{"model": "class-conditioned image diffusion model", "dataset": "coloured fractals of 300 iterated function systems on busy backdrops", "train_examples": 48750, "image_size": 48, "horizontal_flip": false, "conditioning": "class", "arch": "unet", "objective": "v", "cond_dim": 256, "targets": ["colour"], "num_classes": 12, "cond_dropout": 0.2, "norm": "groupnorm", "activation": "gelu", "weight_standardization": false, "pixel_unshuffle": 2, "widths": [64, 128, 192], "blocks_per_level": 1, "scale_shift_norm": true, "dropout": 0.05, "attention": false, "upsampling": "pixel_shuffle", "init": "trunc_normal_002", "residual_init": "none", "optimizer": "adamw", "lr": 0.0023, "beta1": 0.9, "beta2": 0.98, "eps": 1e-08, "grad_clip": 0.5, "steps": 40000, "batch_size": 128, "epochs": 105.0, "lr_schedule": "poly", "final_lr_fraction": 0, "warmup_steps": 1200, "weight_decay": 0.0}
Rows from block 2, named by matrix and row number. Rows with one number belong to one channel. Each number is 500 + 50 x the weight over the matrix's rms, rounded and kept within 0 to 999. All counts start at 0. Numbers have three digits each.
# convs0: first 3x3 conv (model.mid.0.convs.0.weight, 192x192x3x3), inputs 48-55, a 3x3 kernel for each
# convs1: second 3x3 conv (model.mid.0.convs.1.weight, 192x192x3x3, transposed), outputs 48-55, a 3x3 kernel for each
convs0.82:652496552539441532595477550439490454406436413463458505455519503516564591487536591489530506577568549492558563550483471537519447506473460537517551483435511569476555553531567479463552547495566611458501528404426534451482
convs0.83:513465424553368457501490507559512430580540537462480463485494415526437458455460418558554494603498522531557529478553483557477434477488457412476471476365441421415454452483364508417451425472462539518507577398472510469513
convs0.84:467440590572386554576615449481499383529544236428523395479481528542466465455520468477447510506489541430517524418480474552299462552474342485524562639509460592620418459405503579386422536528401490522546597455492528587449
convs0.85:579537642544370554584509583502512447479398449534595608461526433553505523486499399520543469582518516503497436476565526526410425487435415537507518534366455505452456533513532547327459502487437493520498502312453510445412
convs0.86:520497572506399493534475543524568513478457407466473445484529506534456496533527503517523515534475526574519532517574503532504476520474435510502513460348391472443474502516544503418491511492561534480536488365466560487532
convs0.87:590469495507429462561457496550561562444449478458423461480503517486501529488518534478505492496511517476498499495432444519486489509499492520449487436403447489459535485454494411408466437450518581431480499379410555409479
convs0.88:488499622495369506536506577458592588477494482557605605456461461537447481493520493510497517542483505485536483505508529534441453490515488487512585535406491481506505464461508523349456453485463454522543539369447500483457
convs0.89:474524514483502560494541590468495518439473473590544559503500449539478470552556515472472463513475481504524512459482464547499502478572526524526510506438524460498522459481450495454479510536507425444449454406467434476514
convs0.90:547551568503327592460537582491481468565429507529540447487566471601473543472518521516546498592457555515562553494553487504361417493482468500597526556354527418490515514573490560320549483548534452589467535332496440507480
convs0.91:495461510512400476496456496443525450442477466473428377492485513511478500513479524421454489518534545517519516380456444527560526385503423511415461402335384494418457392451421432486473425474433528435539462372468536432520
convs0.92:465558548433321605487505478426454503469470502444561499487567475502369563467474493456479412475330465464439416383541414356376447419414395554648578598503703575648616443541479536312538529536443489556463494349552500515453
convs0.93:526564493567373547438531561450491441489466473419519378486510506550329487525507480477466463556390479523539474431589489547530513461536518500586507546376501455479533473523405570395515446499485508478411511319462492510507
convs0.94:566519541506515562481543542438453377493500476520494489424508438547559534543593551450501456556571535521589535503513504537537490479504436521528501461391448480412451573524497525488495539516474450488480420445438451459460
convs0.95:496504542494506553569523551448535454485465441526520542502553540569561595496520569461514479543555519462522518500503503543564486503515492486463520478444502528450481536519527520497537534480517474481473458445463450451486
convs0.96:595494592525477523572498570531557571566574597547551605365431487467505515507506415392464511491523493527522409599488528604580526562624600524492550486506548589569540503484472464484461504476462544458567524479520574516552
convs0.97:473486384512579439506499428434501388493455410546510436427477536472511511492480523490523504513526521523496504576485430597568401584510402481472377544563307528502333447454403468479317489430338481525442507606467469508399
convs0.98:543503411540461489512425466407422452417467457505514408423472556531504557490465497473471500562510499516468480592499486643476492608476483501499445476467438505488420476456407453452397426435347520511484612477502581483461
convs1.82:372498423509616516342470460500510521466502553489482512496514511479490523502491501467514509503511496495483454488567507479555478386502489499559519538595558493562568459512503507554552475492517512562503506567493427502477
convs1.83:522569548598649567529574519505530555536529579525507520488469519456414487504489503489455447480376442470434507540499490527499466492477498510529521525561528520510495535505528532533556525508516532514499562599530505536482
convs1.84:427390375443490321342361346514521533506523546483505585516493523499422461533494522541513491525507522527496501505499438473483394447420386419417439420426376385416428470433466464409376439419449515461439483517407469452433
convs1.85:440477416487568431401450386549569556497472536460407516426460475449431464475465487468523523507510518481473466443511463436542482475566505492500491523573540493510512454500483502512475470452448518505473501539447472516506
convs1.86:516585494587675582514558490450531465516536528448439449464507454484486476451511435446500470497489501461485454529523533486492471477506477492535510523592558488533502503544470548602535478522445480515488505555459477521476
convs1.87:515514525496488532487481524516515514472484516511511550514508531462475505518510551503497518483485509513508540484484536488467521473466472558533549496504563546549589551534567487486566532530597538551578511514568511510538
convs1.88:428469447461530418374430405568538511530476494461399459472483483488439459522528512470503484496492517466476473438529512402504474494574556492473473507535511466470475477489455501505435477474454421469467440489418420481520
convs1.89:395471442488645521462554432590535565606511543553520530530481471507463500522525535433466424459485459458494447536578540434502458535536518529510547556565572572549545543524494548566526565566525495543555515579547587585601
convs1.90:372435402427556423413432406563540548510431537461402526459472488475400491481479519500522512503450496467453464451517479435542505416518510453469465515557517488475501481489456494510479503473493413453436491526437452475469
convs1.91:592588635643598635588590573568540445554475394601513438566494523522455473566470533282385365368533490328495448492494518503564554378474439540564543584598565571586501554567559593613595568596498533526544532510516473473467
convs1.92:376434374333493431352327384529572610436430609430403563538468512479381473497458528519522550515407472528450460481442428462452348472490414447441469408461494393416499440433442403407437427389493428372310489484362425408379
convs1.93:386560493515712629493593479503499574518522590440429480555498516500432467489487493449480481484433444480439460530571475446484393503480476515532555521604591487534514535555549509583575500534507444500431460575461508528422
convs1.94:369458373487588474427476477527528583467468542492521598494476506497460505527505526433466466462483464492469421460506498497530542459469510515525536555556563525523617474480523508524551558549623537523493579573556574542564
convs1.95:410495457483576471328429434542577611521520566555543535483512521469454455489481484473473445502475452482470441495538484453498470390433520510545557524537519523554573490531561493485499479487534507506499498527463474513520
convs1.96:479482445539522487432456403562579535530514515506474460555534586529490515603533546433507454493568487480517454486503472583589543425504432504512486524542517495508434528525497537565523499518454455489404514516462401440365
convs1.97:476462478486433372413421497562600666532565561572631551500525537502537541524527558472487492492552536481511483497456394501483512386379541532583599517495467519560568521551593507488518519546631537478423514451455522467519
convs1.98:530517530512503499546511482609598634531504541538512541542543541484513507515556545450498477464541559451532475478511456480538518450512519554548572532515500561533548541540607501501547565557643502495486495492499548520542